A small encoder-decoder image transcriber, trained from scratch: decoder norm layernorm.
Rows from block 5 of the text decoder of a small encoder-decoder image transcriber, named by matrix and row number. Rows with one number belong to one neuron. Each number is 500 + 50 x the weight over its row's rms, rounded and kept within 0 to 999. All counts start at 0. Numbers have three digits each.
After each neuron's rows are labels from the 100 texts, of 14976, where the neuron reaches its highest value: "fires on" is the input token at the peak. Only what is clearly more common there than usual is listed. The data: seven-segment displays showing three digits.
# fc1: MLP up (decoder.blocks.5.mlp.fc1.weight, 384x192), inputs 0-191
# fc2: MLP down (decoder.blocks.5.mlp.fc2.weight, 192x384, transposed), outputs 0-191

fc1.75:489418479492558540417488557497463566516514463523511534471381512498490535550453474490545365415547456451537466545525442522459503558508438455478581515467527438557520522552481520448492524496550528563472471393464464523470492611564452566444611563438504478559493395500547561595564494475438489532526458472493491444547521516492479558559582470430563539468438430442462522575603444494500517488584543548535521508509347478519487499550464551460560439522532428562481517520491420440508439441488487543555473439519599531515493501517522500525538517584484406548526496493615483522481382546421573531
fc2.75:490477482561618499517448434455440500483473507533542496540549474558527462524482528531562544596565442554521499436508520489517440495499502486515429482495470533424451472454530489628563466479459465536515538459514427483383451479556525485468393477467432497447462460492465448455626462431519412548490586496473515557549463472496442490405570509559507508434510432578501445423501519544446519496480439488529469520376478500490490503535464495479543552385531557490484529417469545632549569557489606512497548481415497492398528531518430431437450512456460534464495535497398459519576479465577420378
fires on: "9"; "4"

fc1.291:457505586607474477447527481512587421502431522362483459500468478482403422519478470485552454523497516545542531494447546551553503478467428537461570530490481494421459528528450557469523505551495535439608531451482509432550461510609579484432534499533489450436443514522470511594549592524501501467498409474522487486498406415511490401483505524538444561474525492519553487417548472519527434395496456503503491478477577462557561414528571467428434512506556503529486443417551498551458321551580486481506529492491533479540409541488505537572445459422448602479449592565480452481545478515509442473
fc2.291:557520428461500490573499473481426540484659404536447472547443402468643545473487499511435559541488470493527553540490455467378407587479406484491432488576424478476538551487432516521488555561540510510448514495568521600465556493449455448423477440447573518518500422563471496360461580500524531560441540534505442496446559543508507518452496534480517453502492473491496494508530484483430568467541463539502445500530534553433479503538440553481458461538451504544555574482385469416531623488485551502513516419530472544429542518518456467500521580499525514538429402447526509552406525531489506577
fires on: "1"; "8"

fc1.372:433500557550527483536563464468480434598568521480536415512495515571475521571543480489508547457499491487545467556517509538504509525510538523525516494509417540527561490507446531499546471540632422468511515496506622463504605459545482475544571430506384470497485472397432466462479474534469517554476533622538498601477496448523418415549464509622538528462488478537422390567459522469563455542461486515513547455494561506429523531453482520532442573539512498499559461531421539400472436547494589455557444478547569409376500502599469534518454465491465403552451395517503473505580469438440473513
fc2.372:474488549463515543468488421603480486553513442510526437496451453504482552420496458513456483488545490414463506444468505475489505505527523549550573532498535537424454472557501473502368488485415461488489578548562508498515506567576415470432526526431503476505419401555512492558648479506453492509499545536563422419516601443502492495384546508564502472504464487486504473434512486578525468371531428464467492562567533514521382488474507467500509463464469526494465519573454455565523543339454488422509526459511459480533515505450493555645637487501378533436499592480487522476448458480537515499
fires on: "3"; "9"; "7"; "6"

fc1.361:466543529500558525444525558512524552461402500547496498550562471557543483385479517432450591499449455500440541456501457477433392544427512514517413588491568495559486529509433491445475437480530570533444468469595455488525527529491488396453495467522451580564582458471485564536445462550467528552499497508489490512492557488594461509571367395467439542497473550471571475515552432437491548449512508559603465442508576367480484462474503454545558596489463488586509535419471537470425561520573514482512448482428481520445524471465489440520506527412561530605484385514406507506531546487509499558
fc2.361:572527522357491495503506544507579498516427527493544574420463496532394465504527555562438429579516542546533444509522479526641523513484495553500555504483442550562538504452527461571625490480513554501534534498496466384471496472586464503469486489477525493518496538473512581462532497588518487416500564450402474501567464484541644465496512562583499436502440462499406531553498512471462510479449499546540570480457486524471591563574475628500546544505524510517370484580581534536510434500464415530475545456562510457453485486536472528433361517577527569416477558480510514490539474526491455463
fires on: "3"; "0"; "8"

fc1.45:501483496490468478420512514529521478455465431467508480547465495516439436462498537426520519467477464480531530496517511432537521512488425514591454579582600481490500480503424515481521494554571478590561420499417428374548481530546518453488460492639481442549502522509521430552420422476469549567622471524470507518513426534454515493450496439411431585514460450585484481521456467483538537438518456517506438535487502505569419503575553442524512466560499439513401604445463455541474453644478471425543432524490502558493602508543572429522589431561441556529453415504524561442474432541453457521
fc2.45:462526496524535517527475525486513584530506553470446486458419374499528538474504437509486496516503500580548485514509422513467499421495474647490602561514455542433581509455501525586536525469440469489487533583522469506557522432458484486489544484463510483476543449423528462506432587496568442437602519529524475519446566488483477529556447622561540443475500463571503480583452521459432561565528480534504468508516501412493492419420529502462503617394475552459541536497460484491547555461454571551548443401568499472480482487475391636561429535503598533583498608495435395524526524499474542479
fires on: "9"

fc1.294:548549559405495395500552521535496444510564497400507504546501472429548582479567487434497502489469534462538445439440484511474491444497488505488567578504403487600566461440414505474519497594484462485562406531474510432560562585494479463496542476542556485534562435568472460445498626439496470450466422566511505549446521444553524502554522529465508545542415397558453488466454460503459526538493538580523529520481453481500535509597462484430534470461517428593541534504483560462485434527508477483456416515498481513524579525480464458432603486508567439624527688476497493479539469543507514400
fc2.294:469485515561481541529522594494511516526412576507549569494486516499447417451524424508530554475521447498437491524511536509570558454459514548551430534419462477450432522490542502459566548512524562412492588444555483600473531489531501498497428453480471451413596546372428418568537430559433490521525464498576460519523379556607476464523454480539352542474563480435544504450417528545508340500502560540473495468560469523565478487574543532550535520504430438453557487574615482551478514559533493509469526496539488473446468503501515479551407443501572538463529388517539505511509497448461496535
fires on: "."

fc1.290:483544479514538577393497551505509496520464558550583519540496562541439470436437536488442497557546487539535530428450412483434411559507393461502549573568416565449432561419549489498467423451553503505509472535494436489571526547605528472451476609588539581458561484506465477533548524499405469530520546489474530444526467563454594447552471597479456597471528464534464523441507522456543463486415453389482515524567537496448518490462396588517441513612478481467611468512530501506478502540507404508493496497472510438518512489446453506485545444405540470526442592470477550515443547484600472557
fc2.290:530546556480503504458464425540542537478554444503399442562507455485538453463518486440583569504490597464467504528504532579491535527478618459504485511521588469612513508498493496435539521442465463555462568559469538424538494494463466590494485372524530489513493480475545608550441424523609480534526426555526496522495497428432485525498470459541474515491484509480494475444590453483505477721550517600510509464482478494553517474472498417494502566499547493578416510341478553572500484502499599535448465437551514472553460500506542590488486510584560464514541470548493458483600531420497542460
fires on: "3"; "0"

fc1.321:484538417532551614414476554567480514541497421537501551521489535464486409463432572499453490471501433354430441486534546561481490498557613596490517538506489430548614551465493523494530499396515485445452450528538509535595556481488524525526496523518473590491497445595572483477555487546487451568526513522389502537451471616472499596486478463458517445480422446478532518497464395439499501528543517521458437517488497449534506489489503538482408498527610462524513406445549569586469384495439481574398549411494475522560537455531445489417516475459486515494526486537511495481520489559466590424
fc2.321:500505404605454545500406507585438550490538529475611525462520446477559517456506491503513597434468529426476499436501474447428429544518543486503538524494511484509517494483465528525570484563503506535500475580493502544580548467395469481423450398443559496484388443456472441398563529540456571484590400494464511498535594509463485597536513581527472468539482417550488497450515479555568526624472580508495498503510495500539437467509445453537461514480493369502402484437486530506577534413407586444498507452467515390455491504596490506523500541523610475557503514424445515505439479447525472471
fires on: "."; "4"

fc1.278:559464558495486542551471543519477479457477463483541418593466546599532499543529470567631540493424513570503540523498472487528475457438536510460508519483470546548555614421558578545466545520533468469470486576521465578480476414466451514439479421505450404481458579475540636454450594505459459512498523458509510535493542415478480478489396528582482552597528460530487552445421469504466478576554544501400537525516511566533484462498499580492493493523483467406495565470437418609555476522589506376471462576416453467462416515437513520448442522468470547544540526596517456578494476473483525563
fc2.278:476493494500537463549562533430482437566601495498413490416573470495547529590512566460423482595528506488380463515490505489499509546487478450458546468524486539477496526536565569480477500480500514594487419532494444499579490571474573500450553554512530441562509501497442435499426424586394535590587417530513423581555540524420389459490465445499560488515514568534518431498551469519505547460516466468470549575557540514555634453478516527500498550572500654496553509470559496425525569471463567549528558487473510552408506506512411407591488451530505442476444499484445481398520510502486476467
fires on: "5"

fc1.40:494555496502504549489507456560555457454498495554482513551489558511485487554429510492504509571572530499477417464522514483503480482504388472528543556631527581510542500557512526414493507510516515439473598558506451506597474500499347499462450497624493484492456470516496568480443534478508461586513459564497472564517508591486558464426437470559510568492543459633484451634395514501569557402424473554490397492508504512442490507448504462513536571460403447534505462461552468474442554488566550359425530515495531520404527483542595506512469523484424463498487439519424515447561523558488443440
fc2.40:536555457471528440455488467498431512490596473504318445510538452469554518571551526543577516537478560466457510463559486488454499473498485549436513487477506538459528530510492465454534533594431460474481441579475570506501515485485565493587513517495492563527339479596465606415422506468589565462476442517466588554455527550413480482507528493615504395537464552692471540507497506402447502505624495547537444493510578407502495483525520478467507478511459621562564558567397476476522498457528549593524477509520501486514508468503494498471534506512483478531472532524490493473443477526463542466
fires on: "3"; "6"

fc1.76:476481468498470440461441496580516434581437577434501529530472533549471533552572529495396512483538524541515629414439536434477478538615503460479545481601551559528509628495556520443445558495501440491571445556440540371526560481537531417512447514556551452479417485460543471509480407521407574516476490510497538622472519447363464520560459571538434535495582525465442459511440473433555413557492592498531493515516484541410486454520536462480494493508493472469490559499511489540543490578522469528509425526504543581613533579554532495475457524474527418544478545454484476431471515467565515497
fc2.76:501529547486451478533564537493426541480602448518522438443456379467576552507487574529491486569542502452453511533519488555438450365499509371506521450501472499557520515454530524502538469460446477536447537519529525585523529466531569506482546427415516498572505488431532516333530564477526547527536541519476419569483486472444547486482541438410582468499508526447571511486623509466481595412470512471508516456493514430546591459556513529493499547435517489618573555489534456422486615456574593484496545483488533520385497497517439498495528446542505490506471358501487459517523474522494602461
fires on: "."; "3"; "4"

fc1.235:481474521502462374521468444415480626510497545529572503521561570490469499441469542442526464460554492533550547508513508554516548472511439628435495513510538494479508505485493554438568492462577518397518515472572476497519625545501508488439570519524494487510419425496495590648466530447496412535524417465565568443555559462445512501533531500483407538530554512568581489505409440504516510582496476553473520492551467484458515557399548562478359544541573472481495523604502563523477487628533523479521481558514558439441535493577406513476504491514479530480494459518437455460482507390431438506
fc2.235:440494465526529523520491483577571482460449530559356569456459391468497440453501578442482482512441451437479485475587477470386455534502468423481444519474491548571521522517442486602364501503573523563472481521539626466535451480578519492469426455439497542484541545473423444385476505513453556605523539505490425526459539476491452536435579551496566493475506476488477489527616453496574430390454539531494489492504510513548433429469527394458467578484462536503597470534522487486533497435519558466485486463511490573539539497451492458543499433498382505426494537573470554585510460510505433436
fires on: "9"; "4"; "6"

fc1.96:535480431526463475520428587476432517538549500592480531556499468537495518549471475585494447529473434400501399507497444512452519515495462569475541539501453495491486482457524499499426486523499487432534571453569476573493535451476561540578436506555547521441447530490620551439495596448437457483484509495433545536480556510514581596475462444445531500452534426586552462558547456493498466486428428526497627389454407486609513442472415437421601394462526529556531514440455533611488556540550498485466430483429520530391495539494462473475476429487454455594515470550503471540443559523459513535
fc2.96:544511457454489520482470451442547416496469561506511512551493495484451483629545482568544545463469522615430469517511500518495533457528492407500532495546557481474555476467481524484522472453442529661501494516458426493521517486557576536422618526438501454543571460592413439463431488451471432550507492512490461451492559489539525444510574503548549464506496524357437576512395523410525530519507504468481521505541475444463478463359482576476522535548430434483505466554525525529530571508429563479516488614585528587533484526530465482528550443466481523369497500493586541480655537501466521467
fires on: "5"; "4"

fc1.85:609472411469538427525482569535475495599488474510425503535477517520621456556552500690543526512503499520446366439540498529479520536479553504529438482562521501499465484495481469458455508472407498485477475572492528518604406526435568411488407534500487509518528504516499475492536478548613500524504532518468536516352461606537522456502468501551580546475419531570457565542469398468500511504596613494513496500434559453596472443568537471604455519487494552518426401541511470502523548470449558473426500480417452516522512534448556517524463520503510430465484489494519536559537475552547541482
fc2.85:500512490495564556446499505506549518488620464484460555518487447551469470530497463375531481403482427457479467520551545594539471494509516526491616490513529533462538527573436451488458525470425555478492432461476562454404524485537415505514462493518481492504457526566532518540474493444454508583463530595496336514474592466423500521443532467553490554493528495504422500512543474469493376428531476507545541490475543467475465490432528505523582588487490553509523507502565542567520320497453492395529510407576530535495506545493520509483515391439503528437555517493368546500623477387513461499
fires on: "5"; "3"; "4"

fc1.87:513481506481452459528496491571467578540466483505455496540466474508508535543517525543462535527545493471547522483453465560431523505535504505474509445636362526572416522493524483430567515528542401461543525472362621398522524470523544507473399465546554560466473597398441527386471551556553607479526565518454479500479473433491509458492412544503401466503534483423561446549642526545512460457481531543524494453537439573407516497464494523536486520506438550576519487450515529453534415447432559470512495484477473519604503560463530463516480537519483484383495574479469446543613489495525453538
fc2.87:461453597537456501523550549487515491493454433531490323513545455426539551592534484513492558545557553521550545444444542471452517408492548462453409460503397494602420496511579492450504552517458404552520471518560582589537458496477581529450567461502512508553428549514458461366495506589472496407561427562533509578473456491469475498468491461604501477514475529519536509558562569512470467374481521394522508525534507534548500454474576438478518490503554486484553510550468530416503554479474492507482486566463496463542481465431422483623460422501412473527539479571588471497483466447484530485
fires on: "1"; "7"

fc1.276:484427416553558562470537590443440540515477408548450514505526449499602501535559515567465555505487436431441492390504455498505444566464570523435427449604439506512472537537531489451614543480454479428523499490533640576519522464490477436412442493486554602588436615584461512371511465556432563509516483507460508542398519544459480608468452534501527462506456445499464486499619518477483474443545566522442471452506559497477523464544455499522472480489473493467535440443490540526542476494423539577555536429456481502525495565428389529505496506478496499503518546428533424492502520494485575570
fc2.276:498512470496459490511517519540459573477551478537501477466447369461565586531531556529440568524559567456496467425474483545406492558477584524459408493518428447593443519494519491480501527531449515527559497544569557625445475493488542546371465466488583530513486460423484505366482540598499523531565473525426495503537532504574481485528488493539463436462419580461548456496562563614484591645509494520521447475572496499438523538566518521516468492507457410479519486407434552433523527446403585561472594497453475546535495457453461526618458579516526425518469542491491512454496502531508476485
fires on: "2"

fc1.184:529501450515491457433511517452463480526519479514474478527398443484554459547551503433455419480499532587473428579492577502546467440509497487525453507649472528500555628556545548520559538401476521528531570554453503507512505441465547447453564443506533462518462568497521435433453435551529666575503450450527419585488426488519560501533505493502446474522420489529519528510467495471539440480504481520469484600528620504611521504536574503588426460599560518441438470549486425477439425467537507500558574488523519464466463485448539397599584529425515533457515468460461492421520475551483535441
fc2.184:388534447423633501545512501508535487420570479465466447493497573540493515529523451502531611508462469486604503434514441464491535544510524546478556492512513558399494550431436501573489535477498406527388465447558524528482449494502377515590426583597495539515448488550536502499555547449544459538501582516508556421472513587408454539469496540569556426493532443510444426570507556479464493487464471522531499517498513423354457502453484561539507403505442517473552534464391500481480474520511525567537560500424497557547489490508417636505492492527509454511525578577457529561514472481496503596
fires on: "9"

fc1.272:475546456475561435474427436518465512488499521558585596527570509426447493466498509454510518427489586543566550464458452536553510553448578475499503566456494470451554532503468414419531382494586464392509384528525393497627543591567507490520503494469461497441517401469468566572553485453528596546523470531450449488564449446552480491490473523432508504452476490556528505495481526486491587534457468592536442463479489458569512515601538561477427485536564464544531606516508505497497465534521508519491416500573440524479489446454499476407561454501529501645476417494517523462511443575448540603
fc2.272:501466625488384561520608539485437547460496500511457406463519373504530470482499451484519533474567431474455584518507481508452524438484432564514455453534444526404456547481374485500446486562441501549548531480521501491436511556509463402484459542515602484570595557532464448552575578533455516457570459464531455455506569440520460504512569493576472503461470483444569441483500478536448431369605488511480541509554460523432500430577516502550518565521482503387462476449525527498534604520502441510477533506393485508431496520588452555506427556563492556439524587485486534546429469467508510495
fires on: "."

fc1.307:483455492501576586448502533536428540520552514499491586458443459540480508512441436399466467486551427476479509547456493573538549540510646433495470538463435510497563490568499533512527419391467464540454463496406481548527539436398572502523552563551373480540479520500494376474507546559469546509480560564512484524492492453457449539469578483401588507497490471568528456567528417448461480475531444559522558476428409507453511508572549483428546465497481547523558487483453654484510462499503464563536520550479405539586412491508541473431449489490467419491461567497397518437492490562444539465
fc2.307:565470443566469472538516526411499439545401498509581472400549461486480453495475449650534532559466531561545536474498569473486479526489436499506528514523519513436455502369449519511478541505634565456541532505515479553466475554559471501480532459514463519481514529528474495551484361478491486379546427453469554521495397570550503457543491511532512459461464494520460538558336568502459501479541533432521514580495496577563517591460474559533534540488542441508406478446486479522511506610497456556500463490428496452410476443577477457563473477528498516454466549476663458564474537464500405513
fires on: "5"; "8"; "0"

fc1.342:513446408553501524441587569433486500507457440559566474369398421519458591477523530431443410516602493430470623552575515488471445459463499528504470505504382498514469575569477493410524488469556459430481499500562519499533630459440555461574453573539482512477486521450456461476516558534461493464432494530451566519512485560524522527494375542460526469509537546491585419505512516436510520474460567525432582498465445506467508457445500488470582545573444419526574465447556502549400482470484526456567454485489567557506592472539439369463515525534545509441506495511445544536458467500491480534
fc2.342:451472551483582511473636463451524459478555440492468445473439412501523553576497505539508488452501475552565508511439495537376507555498439464483513519485502490495552574406528530535470511527474441582552458509411512596466489452575517452483520558439513527466458400496538511489549501486446540616561505385530535591421556435477439480463546538524482485478493490476454532513461551471426527526604474409532470562537467542485538398517521618471541528406529555538532558570405511520505553506514549644476473511581464512499532474487422564583500500488411544458429459529546473547570507502494546394
fires on: "8"; "0"

fc1.335:516575564541398512476540438487496542523507489429491541431426519468517508426503556530538532474491573460519504449564574507519524522494456439454584534617480551448622486396519565469505506508472546487542515623415414401518479517445574463541487533460469539436486504483576578535459505419595466482521484444532499517525465438542505366496507518513511557411500553607570515505404424377515548506555512528498457550545500515512488548428530465518452555514533521460518544586523466532458406479616438471457533555499494529478477482552505553378557489533559535386499478487444504526508411479474528518
fc2.335:482468413563513545531528630414493456493463499459562514537457496486545448512482454441434499487534442526514481601441507457506520511462524549522443498416433498526441483554467475538532506479514489521446530400525568587458457549548469510430489413538496478565574492500566472534468542537418492575520532538492422496432500567533492591448506489384488465479434462323521409525579512571533383562445504467474514458458534516501510506512500477515516534516512484479452523349467473474489599554402439470541600401505496512563478513395505425586516552533534461509492457568594537454496526522525480562
fires on: "1"; "3"; "9"; "5"

fc1.53:571443471568558502501551460569425502614511380444608477505468535532475596516457446519483564493551518511533543546508488522414459499514498512543526465529474472445530529500576474458492402559412593458511490394558485583430462501468540473448472467515529512585558555402457410480433459498492483560470454538486454451556576443485397582588493539567524520473497537568499441476539501556526500449463516457522593543561495522475502455564457525464450538559542526535575577526428485604534514486535486399480507466451423559382509448457500537445576530481553505480519499476464382479409513415511502491
fc2.53:436489576520500504562497443464495497447520501518406476431513524467509432541533547523545519457454526514594418485493542482503552499489559513496462474550488472497491477501392425524585467482571467561575512459375482473493527494594520590472562519541502506334476538550501523462487502499502535480437564491553473522479447445467482369478547438481483545543489594413470518491566546494490531516597429458485571464455537518577512588473555470434554411427536470401479477390604476410486573443472475500559557484522526472585512518565513542535492412547549519479392559481562562431553458578468473475
fires on: "5"; "3"; "9"

fc1.383:542502535563567453508555428513514415447458545516515459458546493579476564481556518389507531474539496577526434526547570448556462511413499591531559525555456504499527438526544416492532497541447494470514518490410589586509536515503384525398556427484595472488517449514505452573457540506483510515510504543480455479496468566491438500460489515498498534487579523518528388370500552540504429441469491474481392467404496455565508496494452536575540502511473565523560436545569547462543537516509574413462552515452498511392617571479426491653526495551458560475551409506526497450497508454530459416
fc2.383:509518406528583487552493432555517589503551551445509462562466485542592445551515460566502521628495566386485532470459476470479588509535494403493516548459510482505468548439436497468500513507514593532512501491561511382504500446534574521549465526558514520439401469530535479434576495574561532583511549512473528536488528439488588538523470588633477468509472456539407552550497484503521584563554545502543505567560485476490398587548526519529462431491449545518429468542516536522506497484421469514536560450602515430630465523501542400425473592511442520544453579505499560570540498525476451477
fires on: "9"

fc1.157:476460486421492517585441511529519561501538491595564406569454528556538513532455501502397492568426498415445504586546444454527574493482423464502408553541567420509536472400485540479492540536529601542507522528526422529479575480502438505479503460431535482500467494555497569449462460527593459490548563464513467620482504463470505573462465481560556496593449551489488450446529498504568454459480436482406573444458400550566530549436539569460608482504500589478455535490515464495487471528455439543569571574462470458530459570503413445570357491521497426521515455448569465501436461487469527476
fc2.157:538522570461480510375537503523491478531421447522387495552496531481408541503492488508578504421640504537553472429423476587510462509529524496510643506491476496525589462601552546576469517467453449523561447516470464497505469591462447458505512635570515477474424562459572474651427517514391540459524398514467464474563510517512475408592580590580478517477573502444575505547444522464442519548602522500485464591563542487517488464501491485506456443445543442489547550529474464568461533580498523563461546502528522487478504464505531548502551482458545440488483560489495509449492532493502455451
fires on: "5"

fc1.311:482581538552441460526554545515537480485528465522522387576478578537391541480530541366470538476526514566473590521520397403536635560493484490494510529452496554552513546478573469458475380482544480477506516522524466472508545454490559542506506540505560547464423541488516547513527491454416498469495484535578520606534521306374420500478464507525509484547602497417515459515445517442523494533420470428476523445529474500488531548427514523457515486510507500478577488526481423513529464569608482471456445489518495539526568476541505596516458467456450413481499487544493389560443451416452493480
fc2.311:454466548554512533505540484423513546493516512436442576494521422496529521462484509419483433457517453403524451533481504547491409523523498565521567496447559522514534482563436521531515494502444491469482502370442486483459562642499345466573481449502496459446569566459511463506496495455399523534500540573507433425446533445439574541484508518442538507497536469454446482492646444558500454432558574563518478421575552511457474442518488400474498519557458522511475540420588460526494494445466485404505453377558467490397503508527500538525468538483530530413499484531466563435458494399543386537
fires on: "9"; "3"

fc1.364:414506464510559435513494501461464520520508480547569449519477439519528472426477479505483523398582450543534561473502549486543538523498638486479433506500524458487440528405479531545512575510496476538485402536492551591576511460509476515478466575407504581534403408512503568441528451549496505531450511465533448555568564477502427496475571491495461411511438504356619464462554454437494474637528591504485508549481400497384468532548455474468484559522561481569579549524495588529502454491439502517482553577454491461608504555582491520556507484528510416425450502455547437412486460529498479499
fc2.364:533495540466467552506545537492470533496634395518461492541520467488454512611504591561609510443509482480486516621483465474476574408534526452488509466503440527430580529468495474532486512467499512497561475565530517507401494520560568492522560486510407493507437543588563543359565452476561534388524536487515560583548536446462499421464523459521531467511495530497500601439522524529437665486547492532513490516424489492523417476421509543489550559438530566471558561493461464450531429472496516529493522564533477459370515487559505512513531446415458600577483418500453511544566510553484580506
fires on: "."

fc1.242:457549536530410528435490502531522467555502512489444520498490534526494503454477517380541511465576600361504525536487533493579518366418496444528570529517529572455610493442499561479411502496506454463577433487476445500569473540505490488576439587547450537471529456521568524564514544385508451546462504402629590471522461446466505523542557492496526527530540531586520521530457392506526513533475470487508525505530485456540475481547516502469447445516478437432481517610541384509453318499534475454558469565531499577526466446564471562544502540439544589498501420490471521441475457496487507489
fc2.242:471497455524607450514565523492526539451518474462437403591445375472512476559542515533510517538499460545537491467486483423381490536464539558475443512541506536409408519578407499457562526551429436540476599601511603546522466426478579479416577390457555523478403506496370580442422575556515565552519469509480456553509553534497483494437443484545541507458568516462540554487531527455481537462586565526557497494480534493468492516449520557528530475516405548485630519367409517490500572518483563528494532473537474466535474508481464470538514447537416470539544504501510499474506569523488466537
fires on: "3"; "0"; "8"; "6"

fc1.90:542437469562446516555528575532442521394442455530565503422453548462448462479530460399438371528568513469532617594501568518546530497389558596523396493504509446468516431577518498434526456537501443513527491385550513497488541503495547511491496422485499392517489400554548468507526562478471606446438494496536414458617496497480476574544456523432485536541602570433505474508496494490488500537516439535524475559480448509512536510492538608524525468552532502460535545510538475502432449489520506572532459559508446495494505408542377510472524579513455515533504392507491488482417412426454477505
fc2.90:489546536474520502426572404478492487551492474528458476534494433495499474470529503565569577370569475624522527483495507480449497457493461435457556478492480528531476534507554517468542529469495532548536459544462465527595381511531407453452433611522495540461567574489528538627451503535497505598450585496455485554484534400459427514541444574601456456522409418533501480527456474489535427486494539535507503438554492551458430455475517474554471549452501607408527519519419477496528579464468476582522580485434519549416517495471530510536467477525485592449566599385486516499603515477518409501
fires on: "9"; "0"

fc1.224:458500584479500531476542536553400514385406503432462466418513474441559463469429538509479471443454526432444497503473495431560441497439540527563413477499495489512536448582476497545571438463472529527419450385560573473494492458524610499593617563533494527521506474581489429552534539568514492483466559442610473484511477480481498523459482487539518484500521460535431545507437611521559554520497541433647537459526543425551535449480496459517498481506472577476523422481532553554640564433510532524370523470466507477472547500521498502481477590471432586585524523506538540470582515483474513564
fc2.224:500518527538542452485480489540586544552528549488516547499494557499412405424493483411468462536541470564523524533537445597559510467486451494572582553463511525515488487507633479516424493478520437451563504483485335495433538496536498486437412451513388523515593573495548599694422490464488521435518464495472570531528525530523536579478517564445431518519533545448438436558492481444569519500476463485545514473497469585535498498452472591520488487505497492506535550496598468529535355588445391522512528573494480503587528534533471471420501453476505519486492462546469500473461487573524494417
fires on: "1"

fc1.223:529433401439561544473407516527540427487478559507515597502420487553524444606368512526493573495581541593521579588407481496488470456498476533521521544499493494498425545565472520438519502529518480524447495508432590435535533429446482457535488478493517470453518421521514481461570553486578566403523575475358516508462510574485485502548443456561612532507400509407538460496505516545515532549552520480508501489402509495503432397557481532496536456429512517529459442401488463527556531415500474515579481496463549502600436571369493549565518500461485537414550490498517542502520540484521555511
fc2.223:514468529475482520528555513365460557498573458475556461467505430539537487394474513512536537498411560392504505430469484501423492556458425488520425527498465497550584476483497537511578503565498533491530382568461553557407458487519601483468507521451464503520442555516526419439564527452437526615528488468496480492546526459431509543424522600388514465470560435589465493513543480503430481383525435516520433533542489508449526552525502441507486568446480472589566560521376457498552549609506538501508478429636480486443505446491411471480557512513485486608448533475494526487443449443506517463
fires on: "1"; "7"; "5"; "8"

fc1.133:485403481480544498539448470491553392510435562545534477553415499627503374512511512499505496476478450520548555543501503509487515470562545461496464494434542573618422404559503462570435461531514442529471416502610588483528409427527548503507541444466542455549399483554500483485495474431477370512421478544503486480521519452442557559418512613505559574500533431563520423487425473533521472521450474436456547491501518453502485526461423582529532520530529526525516605517503537524476698488547529424546448480497454527557482544517502506522485531561492504585488482569555541547472496462483527516
fc2.133:495509522465498498540496469504440555536550504493437635546514506478552532443494449351465532425448502460495473540463471495585546523526513588528575461450477438493527506607530550486532491424444563548517514494479455505500582548548383461459469481568463441449581527378542466545453520519502631505474500520520396524549502507569374523577465501432431508472548399459527469570556452509505483581532554484496542439488467569525551504554478484527527510563545468453459533533425501362487358569475467519527496448539505503403506538420520479511446447448547555452495531456414476562460482464497506519
fires on: "5"; "4"; "0"

fc1.21:450484438576558557432528448519541512477513491574412494535533411594517495515566473551529538454584533482435486539506407497474487541492509397404496582495583547440522564441466456493474513525471581491530531563446391563497361536558453483520511521506462550502478458529417580473610506503492523620499488521538499530493447551555486441471440528590484496493467490501505465557575516376550592543432554547476496594461501516492417481508485457487477553470459517589462538415508491522481463437481572452520529491452428449437424556447503560518507491518449419562538467481369454451494502514482606522
fc2.21:566493474470565480471377407630546480516503543485519579498443532515494544526453561455501429548484502493510520488541466485386487395523549472512542531577543532555487496462462512489500524494466496482482524517543574397645477555520563427437458463414479454501398447432568498544514570562602473499445539555442510563494519441452568552477570378557488499475505453504543442481477484600512422420482522489452444469420481489505453378569450459471546481592533489460522521600563537578489609452463558515506453464539519568480503489511580469492527517397536536465489506508509475581537532520480547504
fires on: "8"; "7"

fc1.114:498497456471465542583542550555542498572599497487528511487459493555466498498507514439452460548482467376481601453479549472453495451519546531500463435529501462500454512542518556434481468509551433601574452455529494468541492542446550501512479526517549500504463494566467453583510413511474536569529581532451391537465571574380490525481528475476577478504693540449480445584528519381485479474526513468468471558526418502349512508411474463439519512454524516462516452421523563461458551535375534464449468473527432533557520491523409514493563505535454476461537578506533481429578416458529574505
fc2.114:550475407503535496521542487427428462468465512503579517349411440461525478565495549575506529522457482523490486526503496553485487494499513531545400460485439484450510507422491517570442491533499517570498506546536478554550494404522550507542409368430520482469506488515516495521477580453559473440599455410462533515463467571609450460439449496460480432492424439381485613452564496623457487604514444503465519441560499534606527557473449558498455518528472498492438493502516475478515656474512490504539572588559490452450494553469578423530534525462466490498431392495519513576483496542513494533
fires on: "2"; "5"